python train.py --model="encoder-decoder image transcriber" --dataset="analogue clock faces" --train_examples=97500 --image_size=64 --crop_scale_min=1 --horizontal_flip=false --cutout=0.25 --tokenizer="word" --vocab_size=74 --encoder_arch="densenet" --encoder_norm="batchnorm" --encoder_activation="relu" --encoder_depths=[5, 10, 10] --encoder_kernel_size=3 --encoder_stem="single" --encoder_growth_rate=16 --fusion="prefix" --decoder_width=192 --decoder_layers=8 --decoder_norm="rmsnorm" --decoder_norm_position="sandwich" --decoder_activation="gelu" --decoder_mlp_ratio=4 --decoder_head_dim=48 --decoder_fused_qkv=false --decoder_bias="none" --decoder_qk_norm=true --decoder_parallel_block=false --decoder_inner_norm=false --decoder_positions="rope" --decoder_prefix_bidirectional=false --decoder_connector="mlp" --decoder_tie_embeddings=false --init="kaiming_normal" --optimizer="adamw" --lr=0.0012 --beta1=0.95 --beta2=0.99 --eps=1e-08 --grad_clip=3.0 --steps=5600 --batch_size=64 --epochs=3.7 --lr_schedule="wsd" --decay_fraction=0.4 --final_lr_fraction=0.1 --warmup_steps=560 --weight_decay=0.4
Rows from block 3 of the text decoder of a small encoder-decoder image transcriber, named by matrix and row number. Rows with one number belong to one neuron. Each number is 200 + 20 x the weight over its row's rms, rounded and kept within 0 to 999. All counts start at 0.
After each neuron's rows are labels from the 100 texts, of 14976, where the neuron reaches its highest value: "tokens" is the input token at the peak. Only what is clearly more common there than usual is listed. The data: analogue clock faces.
# fc1: MLP up (decoder.blocks.3.mlp.fc1.weight, 768x192), inputs 0-191
# fc2: MLP down (decoder.blocks.3.mlp.fc2.weight, 192x768, transposed), outputs 0-191

fc1.25,185,201,207,198,190,176,195,238,204,231,173,181,202,238,193,175,194,220,191,180,176,233,247,244,186,185,216,200,176,187,197,203,206,179,187,194,208,194,203,161,200,218,182,202,217,220,203,188,194,238,174,174,205,207,186,208,205,199,208,143,216,176,215,198,211,194,178,205,179,221,206,244,165,200,199,189,176,223,238,186,193,199,203,241,199,166,223,176,149,190,204,208,186,195,171,224,207,223,197,207,237,201,209,178,182,200,196,189,216,208,215,179,191,217,193,216,191,198,232,194,203,192,156,208,239,187,174,172,206,241,219,206,211,239,246,210,190,196,169,228,199,170,192,185,202,195,165,199,186,189,165,183,221,193,205,188,188,201,194,215,217,207,189,207,208,194,191,231,213,217,227,218,210,220,208,240,200,190,204,187,206,173,196,217,216,189,162,228,219,181,219,210
fc2.25,196,206,192,196,204,228,213,170,231,170,207,208,181,202,200,239,199,181,184,212,174,173,200,202,204,191,197,214,216,212,202,190,196,220,195,195,201,215,209,221,206,165,222,194,222,210,201,226,191,203,212,216,236,205,220,175,179,205,220,173,195,195,209,199,174,211,204,210,220,201,185,177,219,214,214,167,199,178,185,214,196,192,209,214,221,230,188,212,195,175,205,211,205,147,189,213,225,176,211,214,175,212,207,212,163,213,183,204,198,202,199,214,187,66,202,218,210,186,173,216,196,189,184,210,196,202,191,206,247,170,196,199,184,180,166,170,186,200,188,183,205,195,181,212,187,213,235,208,243,198,220,189,237,210,209,217,193,212,225,195,196,222,186,182,193,180,192,202,216,197,183,171,184,216,229,172,194,206,213,158,171,225,195,201,183,181,211,207,179,208,186,200
tokens: "2"; "7"

fc1.120,209,174,205,182,214,229,192,152,194,185,199,194,203,196,162,182,187,199,208,206,216,185,155,183,202,197,208,220,224,220,209,199,229,206,238,171,215,181,199,178,186,192,172,242,176,239,192,226,215,161,196,173,206,203,184,211,215,200,196,214,211,231,199,186,211,194,216,215,229,208,240,195,226,189,162,217,180,223,189,202,248,161,188,187,195,210,190,220,216,216,180,195,175,229,240,198,171,220,240,201,179,174,235,222,212,227,200,206,204,177,206,225,175,187,207,177,221,185,186,224,170,212,220,196,154,205,179,201,187,183,192,183,206,171,192,193,177,222,196,195,206,247,184,177,193,201,192,232,163,206,224,220,190,196,198,181,213,204,173,196,217,222,233,221,184,217,199,194,193,187,190,188,172,218,200,199,218,219,180,196,180,227,235,185,226,209,219,199,179,214,211,217
fc2.120,187,138,208,205,211,190,218,190,211,210,196,176,214,197,191,191,169,172,217,221,224,193,211,198,203,195,195,209,226,252,205,170,212,206,204,191,192,178,194,206,141,188,182,217,186,212,192,196,223,160,189,191,202,212,192,228,180,198,208,200,191,206,178,175,187,207,189,222,219,217,205,177,169,216,170,188,172,202,180,182,189,158,189,190,192,166,192,185,168,206,194,201,177,153,202,200,192,194,223,220,217,192,208,215,205,230,196,218,212,198,199,208,175,151,199,202,189,196,201,208,191,220,207,210,184,211,211,198,203,191,212,188,218,192,200,223,201,204,189,208,162,162,175,171,194,233,184,180,189,174,210,226,200,193,208,200,159,241,162,247,240,237,225,225,178,206,194,217,217,197,163,167,226,208,200,200,200,221,204,151,196,205,226,214,235,211,206,237,197,211,185,194
tokens: ":"

fc1.556,210,209,173,233,200,199,198,191,225,186,188,221,188,183,200,179,227,197,199,218,164,201,198,190,215,213,155,215,205,190,187,176,171,235,226,210,209,213,184,166,210,159,185,204,222,156,218,209,212,197,236,204,216,198,204,202,212,172,221,199,165,159,239,167,179,213,218,232,190,193,221,199,208,180,197,218,188,163,174,199,199,178,222,177,192,229,195,189,222,206,165,193,172,174,207,161,196,171,199,206,180,212,156,238,184,221,213,181,191,214,193,200,224,196,216,206,168,236,152,215,205,195,218,239,202,198,193,180,201,163,226,188,183,208,159,199,205,202,225,177,209,182,188,203,194,199,214,188,214,205,231,182,206,209,198,201,188,208,185,195,213,221,202,211,203,177,213,186,183,183,197,183,217,235,231,178,167,231,234,219,208,227,231,205,225,220,204,209,185,187,178,195
fc2.556,215,202,208,212,191,183,192,212,177,208,193,193,205,186,200,157,203,223,200,197,225,225,184,195,184,209,220,188,195,193,222,215,201,195,204,191,184,172,188,173,205,244,181,206,175,211,203,173,198,207,190,179,158,191,191,215,227,207,179,224,214,195,189,203,229,184,195,184,195,200,198,219,193,197,183,232,184,223,208,186,196,210,207,214,194,182,203,203,200,228,201,186,199,255,223,193,175,217,200,178,223,194,185,190,235,186,206,202,198,191,196,177,211,333,195,172,202,220,227,194,198,216,221,199,201,192,204,202,163,233,203,196,211,234,235,236,211,191,208,208,194,219,214,196,202,179,166,187,158,200,168,203,163,204,179,171,221,181,194,196,200,178,214,213,200,206,217,203,183,211,218,213,203,180,173,230,213,192,183,239,219,180,220,209,202,210,185,180,224,191,211,201
tokens: "5"; "8"

fc1.328,185,208,203,175,214,176,190,225,194,237,177,175,195,208,200,174,172,213,211,199,205,210,223,259,184,178,200,186,212,196,202,204,216,182,189,202,204,194,190,159,196,220,186,198,202,237,206,174,197,216,170,186,183,206,174,197,192,200,206,151,210,200,199,205,228,182,177,202,167,215,196,247,175,179,195,195,182,221,215,182,190,193,226,245,198,151,209,180,161,208,225,203,200,204,190,209,201,215,216,199,216,218,203,191,203,179,205,191,225,212,191,170,188,209,183,228,188,189,230,197,187,218,185,201,232,170,190,180,198,246,218,199,237,227,252,228,185,178,148,227,195,177,182,194,212,200,151,200,185,198,162,192,217,181,191,205,199,203,202,222,207,216,185,190,201,189,199,231,203,205,210,208,216,213,204,214,213,177,214,187,210,149,203,231,226,200,164,222,225,190,211,220
fc2.328,190,195,200,205,211,220,217,191,227,171,208,211,190,204,204,241,199,180,195,206,177,167,214,194,201,202,189,215,218,210,188,181,191,210,202,199,201,214,207,220,201,158,217,195,211,197,196,220,206,193,209,217,242,199,201,175,172,202,214,183,181,191,200,200,172,215,204,212,226,214,202,185,217,211,214,166,200,174,185,205,197,197,186,217,214,218,196,190,193,176,208,209,201,140,179,196,224,186,200,217,187,195,226,211,183,221,186,202,212,211,201,203,186,64,196,217,194,185,176,221,197,193,175,220,199,206,191,212,233,164,192,197,186,176,162,168,194,198,196,188,183,196,183,220,182,203,246,193,217,200,220,184,224,226,211,234,186,226,205,210,201,221,183,194,188,187,189,208,214,198,174,163,186,215,208,175,187,211,205,161,172,229,202,201,184,175,221,211,171,205,177,192
tokens: "<end>"; "7"; "2"

fc1.608,172,202,211,201,188,177,189,233,197,240,178,173,198,224,201,168,191,210,204,184,206,219,233,247,204,179,191,213,192,173,209,212,206,194,180,196,197,190,199,167,198,212,185,203,212,228,192,171,196,218,171,168,201,211,178,209,193,200,192,151,212,199,215,205,221,187,172,187,166,225,201,239,162,208,210,187,179,221,236,174,185,208,213,242,203,169,208,165,155,211,216,211,193,194,175,212,211,215,201,202,239,199,201,183,190,174,191,188,214,214,190,176,185,209,182,218,177,188,244,191,208,196,175,203,208,177,193,172,193,229,198,201,224,241,254,217,192,181,186,233,210,188,196,190,196,183,165,205,187,195,160,166,223,184,196,211,196,186,201,224,220,207,189,196,198,196,183,228,212,222,223,210,212,219,197,239,205,171,213,186,226,177,200,201,218,194,153,224,215,178,223,217
fc2.608,186,206,193,198,207,216,215,181,223,167,209,209,190,204,201,246,199,192,193,206,165,173,213,196,219,202,193,222,210,215,194,189,196,217,194,201,219,217,207,228,206,161,221,193,225,194,191,227,202,200,211,210,242,195,206,181,180,200,210,176,178,194,204,198,165,210,210,214,211,211,199,179,212,212,212,177,214,173,184,218,207,192,197,224,226,220,198,207,204,185,191,200,199,145,180,194,216,181,201,221,179,204,210,215,166,227,194,200,200,199,211,209,189,65,198,221,206,177,169,216,203,188,176,205,198,210,200,208,242,163,197,204,188,173,163,170,185,210,188,190,201,201,188,207,199,208,241,206,234,195,221,198,244,214,206,218,189,211,207,198,190,218,181,198,197,183,185,188,209,194,181,171,183,213,219,179,188,211,216,169,171,221,193,195,186,177,221,218,169,209,197,185
tokens: "<end>"; "2"

fc1.385,209,181,214,232,208,170,239,193,214,168,209,216,175,172,198,205,183,199,190,231,202,193,193,181,199,228,191,199,200,185,227,186,193,216,201,222,181,219,190,215,200,147,226,181,196,171,168,205,189,210,227,195,215,183,233,189,187,188,185,219,163,186,237,212,181,207,210,198,210,159,165,179,215,224,161,204,198,151,170,208,208,194,185,191,173,230,133,197,211,166,186,205,193,213,203,219,235,181,228,184,231,217,167,223,174,224,198,237,197,202,180,202,216,184,206,179,206,207,197,210,214,206,213,193,201,201,159,191,190,200,226,179,158,179,158,177,191,218,197,189,173,202,197,188,239,190,221,213,214,195,200,198,200,194,216,210,227,215,209,193,175,209,223,204,175,200,233,184,179,197,213,207,192,214,230,150,196,227,189,215,188,210,194,192,185,189,199,207,191,207,173,191
fc2.385,214,210,202,197,191,197,183,219,180,214,179,189,210,171,198,144,196,227,202,194,219,242,174,193,198,197,214,194,201,194,213,207,210,194,211,199,166,174,202,173,181,242,182,201,170,208,212,175,176,213,191,189,161,199,190,214,215,200,192,215,215,172,187,202,224,186,202,202,177,197,213,209,196,206,186,229,197,232,215,200,202,203,214,211,190,180,204,206,213,231,207,206,210,241,215,189,192,224,183,181,208,217,183,199,217,193,226,198,198,195,199,197,226,322,201,167,203,215,202,181,198,221,224,207,187,182,203,201,167,223,199,202,235,234,219,229,211,183,191,214,200,211,210,195,199,189,151,203,157,208,169,217,170,182,184,187,220,176,185,205,204,172,207,206,218,199,224,200,179,209,222,212,224,178,173,221,202,186,188,246,221,177,210,214,197,204,191,184,222,178,208,210
tokens: "5"; "8"

fc1.158,215,200,214,221,188,253,241,202,204,198,183,193,219,194,178,215,221,180,195,188,192,186,186,175,198,195,216,220,208,214,207,195,199,200,205,215,162,247,208,226,173,182,204,231,223,208,214,197,218,173,163,225,188,163,197,187,197,191,239,192,183,200,179,206,197,212,184,214,208,217,194,167,236,206,228,206,229,201,197,212,224,204,204,173,190,201,177,206,238,169,175,216,196,202,214,230,162,180,197,241,157,198,195,187,203,202,237,190,224,182,176,229,199,182,189,191,173,189,189,215,197,207,207,201,171,184,210,216,167,156,175,228,199,189,201,212,223,140,196,189,220,216,182,218,206,188,204,218,193,197,219,237,196,200,212,216,227,212,198,207,178,207,194,154,198,179,187,215,200,195,228,177,186,201,208,197,158,175,186,200,183,233,189,176,213,229,181,189,206,207,176,244
fc2.158,208,189,224,206,209,192,198,155,246,222,205,199,201,191,176,187,182,181,199,226,210,191,222,215,208,209,197,202,188,239,184,172,218,211,183,212,226,232,219,222,212,196,195,190,219,188,189,217,177,207,219,205,212,211,163,190,198,181,160,194,182,217,196,235,200,212,178,192,166,200,204,191,174,213,189,197,202,202,180,211,203,219,160,191,180,186,231,192,203,219,183,158,174,179,213,182,249,182,176,202,245,198,226,207,210,210,196,210,204,194,231,194,189,180,189,226,208,202,193,171,219,211,166,157,190,231,175,176,161,220,174,192,195,190,208,209,186,218,182,225,206,182,147,212,187,198,178,193,229,180,242,151,193,211,212,245,213,192,234,234,219,181,191,237,193,194,202,183,196,192,209,202,227,212,170,207,177,185,219,217,196,203,191,190,200,164,178,209,182,200,196,180
tokens: ":"

fc1.540,200,206,186,233,199,165,202,209,190,239,204,209,203,211,179,170,196,206,175,202,211,204,226,224,226,226,184,193,191,187,197,222,201,203,217,182,182,211,224,175,215,202,174,175,194,216,167,208,195,193,182,189,206,186,202,184,197,153,242,191,200,207,231,217,227,215,191,196,166,146,205,232,171,203,214,179,247,204,200,205,236,187,202,227,195,192,222,187,182,209,210,165,222,202,180,178,225,229,217,214,194,201,234,203,200,180,240,177,199,248,169,167,196,233,216,236,181,190,220,212,212,200,192,208,222,200,192,190,217,221,177,200,212,204,223,187,206,191,172,199,210,173,190,196,203,233,194,184,197,168,184,186,215,186,222,236,209,184,205,206,212,203,222,230,185,206,210,207,201,208,213,198,206,203,185,233,211,217,217,238,202,183,171,262,210,214,230,220,239,172,212,185
fc2.540,183,194,208,215,200,231,216,195,213,176,216,212,186,204,200,260,205,172,176,213,160,158,206,190,204,212,212,202,178,185,204,204,182,212,190,191,203,220,217,221,219,166,238,188,210,184,183,217,219,191,211,203,261,214,220,175,178,221,208,176,166,214,198,202,168,206,206,192,199,202,190,196,219,225,201,159,220,182,177,215,191,211,195,209,216,225,183,187,184,171,209,190,204,153,177,204,212,194,201,215,195,200,220,213,154,205,178,184,225,217,185,200,196,98,198,245,206,205,173,197,199,179,172,198,191,208,193,196,239,174,183,189,189,167,158,182,211,200,195,185,217,195,204,212,201,212,220,190,226,212,203,192,211,221,209,229,197,221,225,211,196,209,196,215,177,176,193,189,210,182,168,195,189,220,210,190,194,191,221,185,179,213,188,198,179,191,223,202,165,218,195,209
tokens: "<end>"; "42"

fc1.453,176,180,164,170,210,168,233,244,245,195,179,213,194,202,229,167,203,198,212,176,171,222,222,200,179,166,227,232,219,175,197,188,193,190,223,196,207,193,190,186,195,228,200,190,188,234,217,209,201,211,210,195,225,207,167,195,208,205,199,175,216,202,221,226,196,200,189,197,159,221,215,235,182,184,193,206,195,180,191,174,192,167,233,225,177,175,179,202,184,201,192,207,182,218,178,189,184,184,230,175,228,198,233,198,209,231,182,181,198,161,219,184,170,211,232,179,201,224,212,203,184,211,181,194,200,220,182,192,193,203,207,186,207,210,225,211,183,174,181,223,231,178,186,153,204,207,175,166,186,201,183,184,224,173,185,219,202,206,203,198,222,218,219,227,198,205,208,228,191,201,203,239,217,218,221,189,165,149,228,199,209,185,231,232,212,205,167,185,203,182,206,213
fc2.453,185,190,209,229,206,226,200,171,221,180,203,196,191,216,202,224,196,183,191,213,177,164,208,182,198,208,193,204,209,218,191,186,197,221,189,209,200,216,199,218,199,155,228,198,215,188,186,224,203,199,206,214,242,202,205,178,188,200,213,197,190,198,215,189,174,209,197,202,215,200,189,196,200,225,227,172,205,175,181,196,213,184,194,223,216,215,193,195,186,177,190,215,194,151,185,197,214,174,208,215,195,209,207,225,186,213,202,206,209,212,208,205,189,55,210,227,202,192,182,209,195,195,190,209,194,219,204,218,239,169,195,197,193,174,165,169,183,194,210,199,186,193,186,192,195,223,234,193,224,188,223,176,227,213,195,224,194,232,196,204,195,217,185,178,196,165,179,204,228,202,171,161,193,222,213,167,193,207,207,164,175,220,209,204,191,185,207,216,171,215,192,199
tokens: "5"; "2"; "7"; "1"

fc1.210,230,190,208,182,220,178,212,206,236,191,212,210,178,190,199,221,200,168,222,222,171,189,177,160,194,211,197,194,203,226,202,187,170,186,179,196,229,200,218,210,177,175,203,182,208,165,194,175,178,206,231,203,187,208,209,156,195,233,204,228,205,185,208,206,180,197,206,207,213,189,192,178,232,182,207,204,195,155,181,191,184,183,163,185,172,210,182,208,210,203,208,218,216,180,229,205,182,195,206,190,189,208,174,235,223,266,172,209,209,207,233,223,193,208,199,197,251,195,228,219,231,197,188,206,225,199,203,207,206,172,191,183,165,209,185,184,203,231,232,215,202,197,197,202,273,227,203,208,209,244,191,186,206,224,205,210,180,194,204,182,187,205,195,197,182,208,206,171,183,187,176,187,188,203,200,145,164,219,173,195,181,194,220,208,162,214,181,217,202,200,205,212
fc2.210,206,195,184,195,171,216,200,192,182,181,179,219,202,217,208,194,221,191,212,196,199,212,200,232,198,182,202,203,219,216,170,183,190,182,212,203,206,160,182,193,212,211,212,214,180,204,217,242,201,229,199,204,203,224,226,180,178,177,218,173,200,202,182,173,227,207,206,226,170,181,221,202,180,250,219,241,181,230,226,216,193,234,235,214,205,208,205,188,176,197,211,208,177,138,199,214,176,221,200,193,187,211,184,197,183,185,198,222,205,172,205,238,209,227,214,195,178,183,180,199,196,168,205,230,204,232,200,236,222,208,249,170,244,199,202,185,200,209,193,209,206,188,230,189,167,201,228,175,180,224,212,216,215,199,203,157,180,203,219,214,218,216,214,216,228,209,223,223,205,193,233,208,226,198,212,207,226,155,229,193,223,173,176,228,171,200,202,219,192,235,199,187
tokens: ":"

fc1.163,188,179,245,210,192,193,238,163,211,204,228,169,223,209,205,198,196,152,227,190,215,204,198,209,172,209,225,201,221,214,177,176,216,205,192,185,208,207,183,190,185,197,192,196,182,187,222,173,200,188,214,146,221,172,200,208,205,223,179,206,191,222,176,212,213,183,211,236,243,237,186,205,230,223,205,219,146,191,189,207,189,225,210,191,221,223,153,176,216,178,165,196,203,193,230,203,192,167,186,214,211,224,172,233,158,182,193,200,199,201,208,221,177,175,228,218,178,202,207,198,193,190,205,223,197,193,217,209,206,157,212,206,190,183,197,197,187,169,211,223,197,208,206,184,215,199,198,212,219,235,207,207,207,230,227,201,176,221,229,176,171,231,186,208,191,212,184,208,214,189,227,178,178,191,194,219,184,216,230,183,207,211,186,166,180,191,163,219,179,190,187,237
fc2.163,183,207,185,193,210,187,191,209,204,205,201,189,202,233,203,243,230,183,187,214,180,172,209,191,198,226,194,241,185,208,188,186,182,216,196,168,195,224,213,224,216,174,221,183,234,190,189,202,218,170,190,204,234,207,197,168,172,208,232,168,150,217,206,224,179,193,200,215,214,217,200,208,225,199,216,187,233,161,204,222,200,201,187,193,204,194,213,180,214,182,205,178,203,136,200,181,202,184,200,229,190,203,235,197,156,212,179,199,219,207,176,205,193,133,157,211,181,188,193,243,200,209,177,181,182,207,208,217,213,182,193,217,183,167,155,200,210,192,170,214,212,231,167,191,205,194,235,202,231,198,196,181,229,218,199,211,193,213,220,224,161,213,175,203,174,194,183,195,208,215,178,204,181,237,188,202,203,205,206,185,171,204,193,179,187,184,207,213,190,226,220,224
tokens: ":"

fc1.221,202,221,200,212,187,194,207,215,224,207,186,171,207,205,217,188,216,195,192,191,190,175,235,232,224,190,188,196,186,209,226,217,169,220,201,223,141,193,236,176,224,198,204,202,196,221,182,173,191,201,187,195,186,183,203,161,190,225,228,167,210,196,226,203,212,169,192,208,189,208,198,211,165,176,198,189,218,233,243,162,200,204,201,247,214,183,210,169,171,202,214,183,205,189,140,222,203,234,193,196,224,215,198,190,209,213,213,196,211,183,205,211,189,221,180,241,182,187,233,208,202,208,184,166,196,178,174,193,194,221,173,210,189,240,228,207,171,170,197,218,222,207,206,180,226,161,169,183,165,201,147,173,201,224,188,201,205,184,222,208,187,202,185,214,186,203,178,202,218,215,197,201,192,204,172,223,176,200,196,209,234,193,198,210,211,202,164,186,207,177,201,236
fc2.221,190,199,189,195,207,221,200,196,212,172,217,205,193,198,209,261,203,174,184,199,178,163,208,198,212,192,197,210,206,211,187,208,182,213,186,188,212,223,219,215,213,162,221,175,230,194,188,230,193,183,227,233,240,189,195,177,169,176,210,168,187,200,224,224,176,214,221,207,206,202,201,182,209,207,221,176,213,177,174,212,221,200,187,198,209,207,212,200,210,187,187,192,187,170,190,195,225,182,200,214,190,195,200,224,172,223,188,204,204,208,205,200,198,84,199,223,198,171,171,214,200,184,165,206,209,207,204,205,242,170,201,204,186,166,168,174,176,218,184,178,218,207,182,215,193,200,230,217,231,187,212,204,227,227,208,215,186,210,225,193,200,218,175,189,180,188,182,198,212,195,190,180,182,212,208,177,178,198,216,179,160,229,182,197,188,179,219,202,168,213,179,184
tokens: ":"

fc1.759,183,196,210,212,187,162,188,239,179,232,164,189,185,216,202,180,170,222,207,179,207,215,213,238,179,186,184,215,186,187,212,182,210,186,199,194,210,186,197,168,183,199,188,201,202,236,212,187,217,217,172,175,207,220,185,215,195,201,191,152,210,191,216,211,212,192,196,223,185,231,225,248,184,218,197,205,173,217,221,184,193,202,213,224,191,168,207,169,164,176,202,222,204,204,176,208,205,197,192,211,225,210,215,180,198,197,192,188,206,201,197,175,187,193,194,192,164,194,235,215,202,195,178,225,200,193,196,183,201,241,201,195,231,229,265,236,187,161,168,240,207,164,193,185,214,209,165,193,177,203,174,165,211,176,197,198,210,204,203,226,217,207,187,202,210,164,192,230,196,204,212,216,214,204,217,245,212,178,211,190,211,172,206,197,239,178,148,212,209,190,223,213
fc2.759,196,196,200,208,209,218,212,177,221,181,202,197,186,199,196,227,194,180,189,213,175,179,214,203,209,197,173,215,212,211,195,181,186,212,191,214,219,232,211,226,199,159,225,198,216,183,207,228,206,184,208,221,236,204,212,183,178,200,214,187,178,183,208,194,173,200,203,220,216,209,196,181,218,217,198,187,200,170,178,212,200,194,194,220,212,227,182,203,195,169,202,210,205,154,187,200,211,183,208,224,181,210,220,224,182,225,197,198,211,211,190,211,191,55,204,213,204,188,169,211,200,186,175,221,203,206,196,203,237,173,188,194,197,165,154,168,186,201,196,196,188,197,183,189,184,222,236,198,226,190,217,197,231,208,205,214,176,213,214,209,204,223,186,193,206,180,197,199,211,203,173,164,191,215,229,177,195,213,209,163,170,214,192,195,186,177,205,214,180,215,189,207
tokens: "7"; "2"; "11"

fc1.652,158,201,183,218,183,190,203,209,222,203,208,165,196,204,242,203,226,201,208,220,219,190,216,198,208,222,187,219,157,182,183,230,188,216,201,178,185,199,207,185,223,216,205,192,200,189,174,182,198,201,184,186,202,215,213,232,172,192,183,229,181,197,185,190,190,219,202,205,197,197,188,189,199,233,221,245,203,158,207,245,173,224,231,213,203,209,188,190,199,201,167,198,171,218,180,175,246,206,194,169,193,246,175,200,202,190,227,209,150,229,152,188,202,193,181,182,200,199,202,178,178,210,206,219,198,193,244,230,215,211,184,207,190,190,168,218,214,200,186,193,184,219,176,236,186,197,221,209,211,179,185,213,198,214,175,218,160,210,225,239,192,189,205,210,195,188,190,226,217,181,194,192,208,160,186,206,208,196,192,195,238,170,203,193,175,185,216,175,201,211,163,148
fc2.652,193,189,180,202,200,219,208,185,223,178,210,170,216,208,201,236,194,181,199,215,209,192,194,192,210,195,195,230,186,183,181,223,182,234,207,211,206,192,202,216,202,180,194,204,240,203,216,206,197,194,207,202,202,187,187,175,174,223,203,190,160,221,188,219,180,204,197,203,195,203,212,214,233,207,194,190,199,173,196,219,203,178,184,236,204,182,191,205,192,209,188,199,210,186,211,180,221,190,214,216,171,196,222,229,163,207,195,208,196,187,210,202,164,95,207,207,208,190,193,235,205,204,205,209,195,225,203,209,250,184,190,193,171,176,176,164,210,216,148,190,184,234,188,213,191,222,225,204,205,222,209,194,257,207,217,179,179,218,184,218,175,227,183,179,183,180,186,179,201,203,164,183,187,222,190,173,162,206,214,181,157,219,186,202,183,192,196,222,156,191,201,224
tokens: "05"

fc1.640,184,202,198,198,182,183,196,253,183,234,172,177,197,227,205,172,184,211,206,185,204,227,229,244,190,187,210,207,184,180,200,197,201,186,194,205,204,197,191,178,196,216,185,191,205,215,214,175,195,225,172,183,203,219,182,202,183,196,204,155,209,187,216,203,216,201,173,199,168,222,202,247,161,204,204,204,179,218,230,180,193,216,221,237,198,163,214,177,160,201,194,212,188,192,177,209,207,220,201,206,229,198,206,172,181,189,189,187,220,212,208,170,190,204,190,214,173,185,237,194,207,199,172,218,223,185,193,182,197,241,207,211,231,246,249,234,194,177,185,243,209,175,185,191,205,199,160,191,185,198,164,177,213,175,204,210,197,201,197,228,209,211,190,202,209,188,197,240,221,222,226,215,231,217,202,233,203,179,217,178,216,168,195,223,213,186,157,219,211,181,211,231
fc2.640,194,200,190,201,207,216,204,171,228,181,209,205,186,207,201,237,207,183,190,213,184,167,208,193,200,198,182,210,207,209,196,187,194,219,192,201,203,219,215,224,206,155,226,196,224,193,199,229,197,196,212,215,240,210,212,173,177,198,216,182,178,183,209,198,175,211,205,218,220,199,198,188,214,206,214,166,202,179,179,209,199,198,193,203,208,223,184,196,193,174,195,213,205,145,178,202,218,177,208,216,177,213,207,218,175,222,192,208,211,203,194,211,188,71,208,221,199,187,168,212,200,189,170,211,196,207,197,201,245,175,192,194,180,167,155,162,201,198,189,190,196,190,176,211,191,215,242,207,230,197,232,190,238,215,205,233,186,211,216,198,194,217,188,179,194,179,181,194,214,194,185,179,181,221,226,171,191,211,219,163,178,224,190,195,192,191,209,212,172,204,189,196
tokens: "2"; "7"; "11"; "10"

fc1.441,209,217,196,229,173,227,170,181,238,190,215,183,182,171,187,189,248,193,187,205,213,197,188,176,186,202,205,222,195,212,172,219,209,187,216,204,232,191,172,200,173,173,222,205,211,174,209,223,196,219,218,242,216,227,196,199,212,188,166,227,197,219,196,190,138,208,194,212,221,226,196,196,212,201,199,190,215,174,183,254,178,194,184,175,178,215,191,228,213,212,155,220,222,220,194,206,204,151,212,220,183,204,170,215,207,211,206,178,196,228,205,221,174,197,203,162,227,220,186,215,197,177,215,201,182,209,232,221,183,188,195,209,179,212,188,152,211,208,186,172,180,212,202,224,168,220,259,211,172,188,209,193,205,183,202,203,175,209,227,195,165,208,236,198,195,191,175,176,200,192,216,219,204,197,222,183,192,203,175,194,198,217,180,196,187,202,233,198,171,201,188,182
fc2.441,163,227,193,218,216,184,213,217,212,230,227,206,197,195,228,220,178,171,193,154,178,201,211,193,216,232,190,203,172,202,226,221,178,213,192,188,236,168,178,212,189,187,200,182,224,186,207,203,183,255,213,215,207,249,241,221,174,173,211,201,185,197,206,199,210,207,219,212,195,194,187,182,196,172,230,196,203,202,223,204,216,202,176,208,203,195,196,182,184,188,201,241,216,217,182,214,166,192,192,197,207,222,225,181,166,196,197,216,196,193,179,217,189,178,197,206,207,228,204,202,221,192,180,220,204,167,210,195,229,209,202,205,199,215,175,167,182,182,162,247,189,193,209,210,211,233,220,207,232,190,221,185,251,211,215,205,141,197,212,216,209,162,196,213,220,197,204,178,227,202,185,255,183,196,215,205,189,224,178,165,209,167,198,208,202,217,174,215,207,215,183,218
tokens: ":"

fc1.660,211,225,206,204,190,211,198,192,193,217,178,239,194,189,160,204,229,211,162,186,156,218,207,206,204,200,190,207,170,201,198,220,204,210,186,226,210,204,232,166,229,161,192,176,203,202,208,227,182,185,195,210,199,194,181,168,175,191,193,200,199,201,198,234,206,209,188,220,191,205,226,215,199,235,223,210,226,191,189,220,224,207,187,163,189,189,211,218,222,169,204,199,237,185,176,179,172,166,191,186,202,230,218,207,203,194,240,159,214,191,171,190,214,191,190,224,208,222,218,221,217,214,220,199,177,193,176,219,219,225,170,198,222,216,179,191,165,202,173,192,201,197,195,213,215,221,224,214,192,186,210,159,193,190,162,227,224,183,220,222,180,182,206,191,169,177,227,154,189,204,216,222,221,203,177,197,193,175,184,253,199,186,209,225,194,220,227,193,206,166,233,239
fc2.660,193,224,181,186,208,225,185,203,206,216,214,212,212,232,187,246,186,207,182,163,175,183,200,219,200,210,198,204,214,199,207,194,221,204,211,195,197,210,171,193,220,158,231,226,229,207,173,235,210,206,201,225,196,217,223,195,197,189,196,161,206,193,197,215,200,208,223,203,235,196,216,196,190,204,208,198,202,197,184,226,200,201,202,194,202,205,164,219,170,178,207,217,182,176,171,224,172,189,240,180,202,214,208,173,160,244,206,230,226,190,168,210,209,135,174,170,201,194,170,202,173,179,201,178,208,209,188,189,250,210,199,231,185,207,204,191,182,200,178,190,208,212,176,207,183,210,211,216,190,187,188,205,182,180,196,191,208,229,189,199,194,214,200,174,207,215,189,203,183,201,183,251,166,184,237,161,211,199,177,184,190,203,190,204,224,186,233,217,158,264,195,219
tokens: ":"